config.toml
gain_aug_db = 6
win_length = 400
vocab_size = 59
fused_qkv = false
dropout = 0.05
inner_norm = false
init = "torch_default"
beta2 = 0.999
lr_schedule = "linear"
Rows from block 3 of a small CTC audio transcriber, named by matrix and row number. Rows with one number belong to one neuron. Each number is 128 + 24 x the weight over its row's rms, rounded and kept within 0 to 255. All counts start at 0. Numbers have three digits each.
Before each neuron's rows are labels from the 100 clips, of 14976, where the neuron reaches its largest size: "peak on" is the class under the peak. Only what is clearly more common there than usual is listed. The data: melodies that start on their tonic, played by one synthesised instrument.
# gate: MLP gate (model.blocks.3.mlp.gate.weight, 1360x512), inputs 0-102
# fc1: MLP up (model.blocks.3.mlp.fc1.weight, 1360x512), inputs 0-102
# fc2: MLP down (model.blocks.3.mlp.fc2.weight, 512x1360, transposed), outputs 0-102

peak on: A3
gate.196:141165099135129084158137190150150093123149120160137126117091139093120134084070071143120125114121100106116093098146125153150161123148150111140102147161154171145121126173152180153146108147127110172125135131156166165160156174107143126144135094125148111119144082104150114125168142107143145115142098129128121104123
fc1.196:129128113107162106121088125119111143108141123131130109141137165137155141163131157104151149140130111115135143134117111083141107149113120101118137132124086094061091086125111136129099148137127125119104107109099110103095102128113137132130122086105116162113131143126105137149120125130108119142179132122178112156179
fc2.196:122148111158115121138136142156113159107164136146152133126146085043119151123140131127140149117176104136103127128136113104136174164116115150143116143110115121061150147156119119121125128138160134128145110163179095085130123171138137125147147122149098112134135160107101099115122073071109124094169099107134135074153

peak on: C3
gate.151:133104146141174122173146125137156076132159162081134141107128153145153156106125128172118126112095105194132079123150110156111149095106112093146116134154105119115111115146168159119127136122132103112107122120132111127120138096118112144150107148118097139125181129132131153148135141101130143172121134124169138187104
fc1.151:124123126149110173120130176102106142133096103146138156146110110128109154140126116125153146122203119123126145134115123103130081099081137158132087134072151106106123132108102097130150171183153134122156110147119086116104086141164148145155131160136141114123050093099155095097083125104091090086105105140129124114153
fc2.151:111126157181125142133133109125152118144136130069152137138121150136127145099105140129155125112102116130153117150125156138111131142132144087129076136155145142142110128116118111125108158085139112144110136127108082118144112078117097111103113144123158167133155173130176151114133121139127133124110115116148143100087

peak on: C5
gate.280:183139150106155112121115152130138109111142117138126195110113166112142117101128072181142080150099099135152103139131116155120112139142142134135140124119135147119082093104117109127159120143134107134120115132137142135125148106129106119124134100119135136112132150126123150124132117134138147172104132155167100151112
fc1.280:164124140087111114133097160138120099131128093144091180124106150116140129099145128143156101178119112160163103123155139160113126165139164125087158144109152161117125067088097127107140125131111097122109150103144130125127121092118129131145147150108127144090158135172141125114125145104156109165105131128147111124123
fc2.280:240165158193147109138149129126117127124114130122112133113152148137209121198152112146142142130134120134141109116144119112137116144122118156148118146139130149153162091119145131117139110105127146112140127120109145135142122091109159135150163158124093115090091096164105128132121121101136131145111126128134134113152

peak on: C#2
gate.228:190136151152145128153121121105148115123134112116166145169120135094110108084090123142103118134095129148126132188142101154106167130121118144085129125136086119119119115121137120124132117155152143145161139136165110133110100115095105109133123127168157121153115143146136159128141137110139125129081110136117127139105
fc1.228:097110113155120155079091138107115095159114144136097117099127130118135136156126145064150162143176118135111145082112132117139124128099095117147172109114177079127125107145120107096132095115135148134128137082105108125139147126177141121116092146092127163154171150133138128119083108160121143137173154130169129133155
fc2.228:139155110104127155145126134081123120141148094119110127103191154117167104112106125109110125151090125102122153151121133139137097132110129101178155157129097112100093140108140141147069176115163116135112098156117115153118111107087113123124139108138131153128112119129103125129128163138160152125082130098142118114080

peak on: A3
gate.746:117110126094134132111137184135151146148184147154133175120096190143148126137091132110122164184148155119132093138144166140127120139136137117084106096114101119148102135103132126165127124119143095112108083116113145127144116143127120144160125095090149070146156106148138125106153120130132140069134115098112110112119
fc1.746:110174137148073146124119165131106142075131159123118140116126128129139151161146126133123097147153087140125116120107109127129145098116134142134089123137137097166149118105123102160149132150128151104158124110095144132125128130135155117123105105143111119120106110086116112123122127099106138106126133111126125098144
fc2.746:078140135134133103110115129084139124117106146129136106149147149123117105099156155162106175134157141108122103120115140107132136135151086178170159163169138167128165130095137131121118123124118136115089171102095113164125129139117114105104095164078099156126107129136155109148132135157131170166135171143154101096131

peak on: no note
gate.405:119138146146182111163156137156135138147146102099175108172103113155153156148108104144114175151141086143152115172136126136102127152157166154121097122136127104110102108120148129143127128137147115124138098141168137111145160125134130138141118125105118160142163147116116136142114153112131149142120095099135116172124
fc1.405:141141127181105106131142111143143128098175101169116151137146088121132106180171122118154136077150146127108106084106142136136148160138134139117121153138156162170147123119116130118118105115115142107108091099151122130134131151080133156154173133142081115117131172115149128125119104118128114102102136136141141121193
fc2.405:143145151148141086123136154135118069102143104100143153150135130093135120116140117176158115100166173149128102107147120141152123144148151134076132166114181138159131093134147131114161095139113153164130118121169131119156119132152083134146149091129150100094141135119131131134133166125146178143127111134165099093131

peak on: C3; F3
gate.301:099126122134145158115168142127155117121125109115116146111133123107116134102103129137075095126125115126092108134169136120091123124149151130122137127149093129121094161144178139155147174149157153160151150143136107142090135102108122100131109136105122164147112144114079144148129132124130109130108085144155131147092
fc1.301:128143109119137143164159144133130109115148154096113160079105136066107145091111148140142092173145133109114145118147127174125140107126160160086152105108128136142077133130138125136165121152146069114132106095119113144101132112135124107130134116109132141093161110137123139104151110138122141122073090132107160121120
fc2.301:155108148131125138127125124129142153131172117139107129124129123124158089123143164112147101124133140169140157122125118149088107123149080078149113115093110142064136168147143127139145128152134123111103100126111119134160134106133123151111147118163108119114122124123078153127133183123160127144113124096137148191068

peak on: F#4
gate.744:198125221103120132121133118153147116142140144165115171148159111112182128092109160160157119138137095126117146177102133119121130134118139142115178160145142124090163173129107098090086079116135144171197164171149144118107103126093108093085090107153100123089062139116131118109106130089140127162117125118113142101115
fc1.744:138117102125159148131103127096133142112109103154123113135158138160109104101143161093101098165157153071106136172133155139147132109099153137106171103088120099115133100124148158141103157128139101093096095085134144167138127198115159179168126125120140177154151129126165145100141113161129103109080151071091103114098
fc2.744:124135130140105108150126121116126128116098124110112109139102151100120103110119126121120190125117134146136108092141110109125126157157175164146138128119153139100138099121142151114130156123141171129145163125147126142120118115143123117148127111156137119108138125163120130118128142145153169129113130130152148127146

peak on: F#4
gate.144:119124096108110138131142134119128152099182117153112107114178098166135147155140122131167089175138142154158139146144167122142129104087150163114160121116132089158135121159149123119134131111133108151122119149132119105110115147103106094116114090112098147114103117151069148159165134128133152146089136100117164114152
fc1.144:093180174122151087164163097141143124133116123116099142133127181114185102115118131139148142124122112147145144136143107157131152194162113141142140146168076129129119146130145157134126134129122136130136146178119155128124131102126106122110132087140150140067108103117113122110105141092137128112112119083113100095113
fc2.144:184131120173107126119108165108118075126092132109138144119118086104092106112101100128151153140145146095121126143123180147140149150121097142130106144144140129145163102144135126137132114157144137150136160134123114087130141141174072118150137122151138134114137119108099109132093091105127138131118127132133111141164

peak on: F#4
gate.4:110093111123102091157106166151118153141132143133128132123107127173103134124096129113093095158124095141162060114092131134114121125119125118113129146156184178147135134133107112139108116134145151175164134168159165140169133123119124135117111128168081095113118120108094098114129116070063120163128104133124126143156
fc1.4:099110149102113157109155135135163124127132114143125139111134196125141119177164155153146154115074148107138149148127115151158136128120127130220134149150089117148055127112134139158147158118085116130124134147105129088091131123129141127143125062092170141126122129127145156127124157127111162092111149100118150102142
fc2.4:104117145158127087128138130099149092133088120144134120157124103187071136104122156117104091128089144106083117111110134115153148199150121102131169158123133108119123168115118151127137153121111131134118173121119147116132142131105144147143137128132189171149132121121143117147119117132114107140136113070122048139076

peak on: C5
gate.124:074142152149131114171116115153129134096135085090145144110144153158144137149122122166123121129146128104095110097112129134125079109131111165125069099115098096166085097097128131136150141158115101108118122117125119114106139067088119122137102087120108135145126127105150159136095145109125126168091138141152179169113
fc1.124:080123138162111141180160108138118139170165162086156146144109110097101088150138163154131145134153135107138152148147121126046145121183141132126086097114118101098132118131121149126118060102146152157135129103149089142164122104124125133098127121106113102126155129107134129138140128133143112110121123130158156099130
fc2.124:160133146146139151122119114140137139113124132148110127133094131144125131093076124082109144114100127125159107154123157126173170129139156140115135150132083108100179122148146101156109135143145109151170126144121177092131109118177086117138104112148151149136127133139160159127123141143146146129136116110126128157159

peak on: C3
gate.739:131120141137153114149132134121169122143144139114095146160113136132102121076111142077113152151092143184129109157182101133101126112135117125166110125186097120117097145180172130147123118132138083078127111115109111074112149111132115095127100109092107156139123128094084124141100114087121124159147103104161128154091
fc1.739:124131127122091129150149129139118134122124147103123112142146132164152110134107118174154151143141111122139173149133103138099113122108160103129096088068119103090118118090082117111144152116125141131129116160148113152107102126110127133134105108124100111107092130170160143141142139172132125125117142113132144098122
fc2.739:074170131128108108141137113153115140131131093159143130131168166132115137169148120130106076125141078147170167131119079119121156141111151142080146150140149104146149075148126132130106155113085149129157116139136167099135118126112072120119103101142132126121136119140174133058133077108111127127121137130111141061153

peak on: no note
gate.232:141151121106123148121121143159134123152113151158144172145124156119139147124160165124126125113111103142107151154113128110174161106092069115163123106132097091126130150158161108119123104106110127111173143179143132101088129102081074115117122135163140109146149116155120176072148104092086108122127132084108095099088
fc1.232:138172138131125112120135114114170132119074140163161161152078150090068138121119137089113088117143142137129091113106106099133150118148126163185086075114098108125109129137105127102114078117118126134147141119119123123091073082106067114104149135176184156146160131142140186116168130118126140145119110132123128113135
fc2.232:129134093146101116119136142128124161130102121086137126107106121122112143151117102153186128141149135074101116139100178132125082108103128140137104117084192120154151103110135096128155123118172126147136076097092117071105075142132138097128109177124132093103113085135143110153124142154117123153140140184126100146128

peak on: C3
gate.99:150120174130142163145148163143148132120140139123128154124117070107176139167159145186105138159161109146145127166121125160095132143127148143091113066105108149107150137089107118120181127149119129152108133131121087131116098114143079100112121097124156119115124149144105130105084126125134198132097136125170154115142
fc1.99:141100146120135115102120113154096121163108137132161118136147140109133110118103160125140134118127105092143129141145135156124143076158144136179129139143096126097106124126136153122095148101114141106112118164147144162167157173119164166153116147143113065114133094145167117098103126116102161108129129158110127136113
fc2.99:105142112131123076148107106141095145130120219094132130151111145134114134142127107131129119100143164126137124112110138115126121111138168081150094118158153157159124118121108140105118137127140131138203193158124133102086116068098114087094124162143125106087136126157128137127122122132083116139144117130128131120182

peak on: C#2; C#3
gate.374:141080108146122113126094118126141118136132115139121131173104124120068088117095091133150129113127094163165133096131103125101110115111092121125098125141136119100129119148110088103129130120126135161102131119141140092149146125143139124140147133090114118147123125104109102201119113121111130128186093168164119145101
fc1.374:125072126124127128119149136139139149112147134133127135131135092148122123111138122136155143126141118162123139123134190148121110158167134116108136130114146148163145152096119095124133126114141098160121097123160145134156144112149135131141110103079148117161117159099131126189113140105146136086142126132164137142110
fc2.374:112162100143167169099123145088135132123088135086145155141114157092143128147092109184108120148107142119091135148110102139145130097161132108142113149149121168113148138127121158107110141126116132103158151108084131188119103126155097132133122140161156119116141115159154131101127102165147147144122140192117111107153

peak on: F#4
gate.618:135118164132143147127125148128139150157119093075176094147086150108137151144110109126120138158126101139123101128153125176114122125160142130152168133153123141108090103143145154142104119151114119126131090132153165150137134135151120139127129142134096157140136137117138125153125103140112201116137115121126154184150
fc1.618:179170166109078115133131113089126143121117109169129120145182150147135158137145180107171088120128131144091128116076133106152144122159134154157107127119112163108121129103105090099108115112117133117109097160125146112126142110118122128130140147106119088123110125128120149133109163148174167148115142100122104130137
fc2.618:115132138132111121125127126137111124133135106132110128141108129127091117109083077092146135111159136101146121094138134144114147120207159115132116116142097138171100113160167157104119164126120102137115127165112129135128115158140101136144131083134119124100132115108108103106148131107113106096127099100110081080161

peak on: C3
gate.514:120085117119162149125161150170163073100130172106137184131142118130150111095108111146134165150171160129128112171158146154110163157139156098117103114145100128071137150099126116128133126142156075148132081139129117124122149135119127132146109108119127093115125110123121100127105147090102134141131083099141128101072
fc1.514:131160179077136146118132129123157129164099117174128116133112159081119181148150113137117099124118126150130141113063141121139106140149112159111140137141090141155112120131115107134131165188150167167141137156100127128098117151164135148150195166169132146157136124139129153161133126103110105090127117109104094104148
fc2.514:147095134106131073099131146154160137130116137170120134126117132082092130107070140137123118126147087126147120131123148136147150149125159103133134108131163154150175160170125123131123143155161107163150092174143111122112116127104123145120145108171161119144130120145170158115166152121135134116118149123111107114106

peak on: C3
gate.654:132092137128127140099165153138171127131144143114131189158148129122141129124148111101115163124108124144127110145151113138137112165116159138126146129165137138145081123132152124140137157132145116117138107161156145111126167111126146126140128088126143134127113136124115129139146151102118165131116109099166125144124
fc1.654:123100097126129119092105102123124123189136119147130109150130139122144131163125149098129110123123121154130144075114139130093160117143103119157101139127099120146109122117134131114104159103147144146112081164090116131143137113135146110115087118099082107167097119152081130171139141114113121110165111127090140150100
fc2.654:094170166123150106124121122100148148126107089130142136153079153153109147111129125136145089121163086080136123094104120126163165120178152129102116109156157159128112083124106130110120140099101106141125161128112140149124150150132116118108155094139124142121135103142134153098150104177117143120147124170152114134160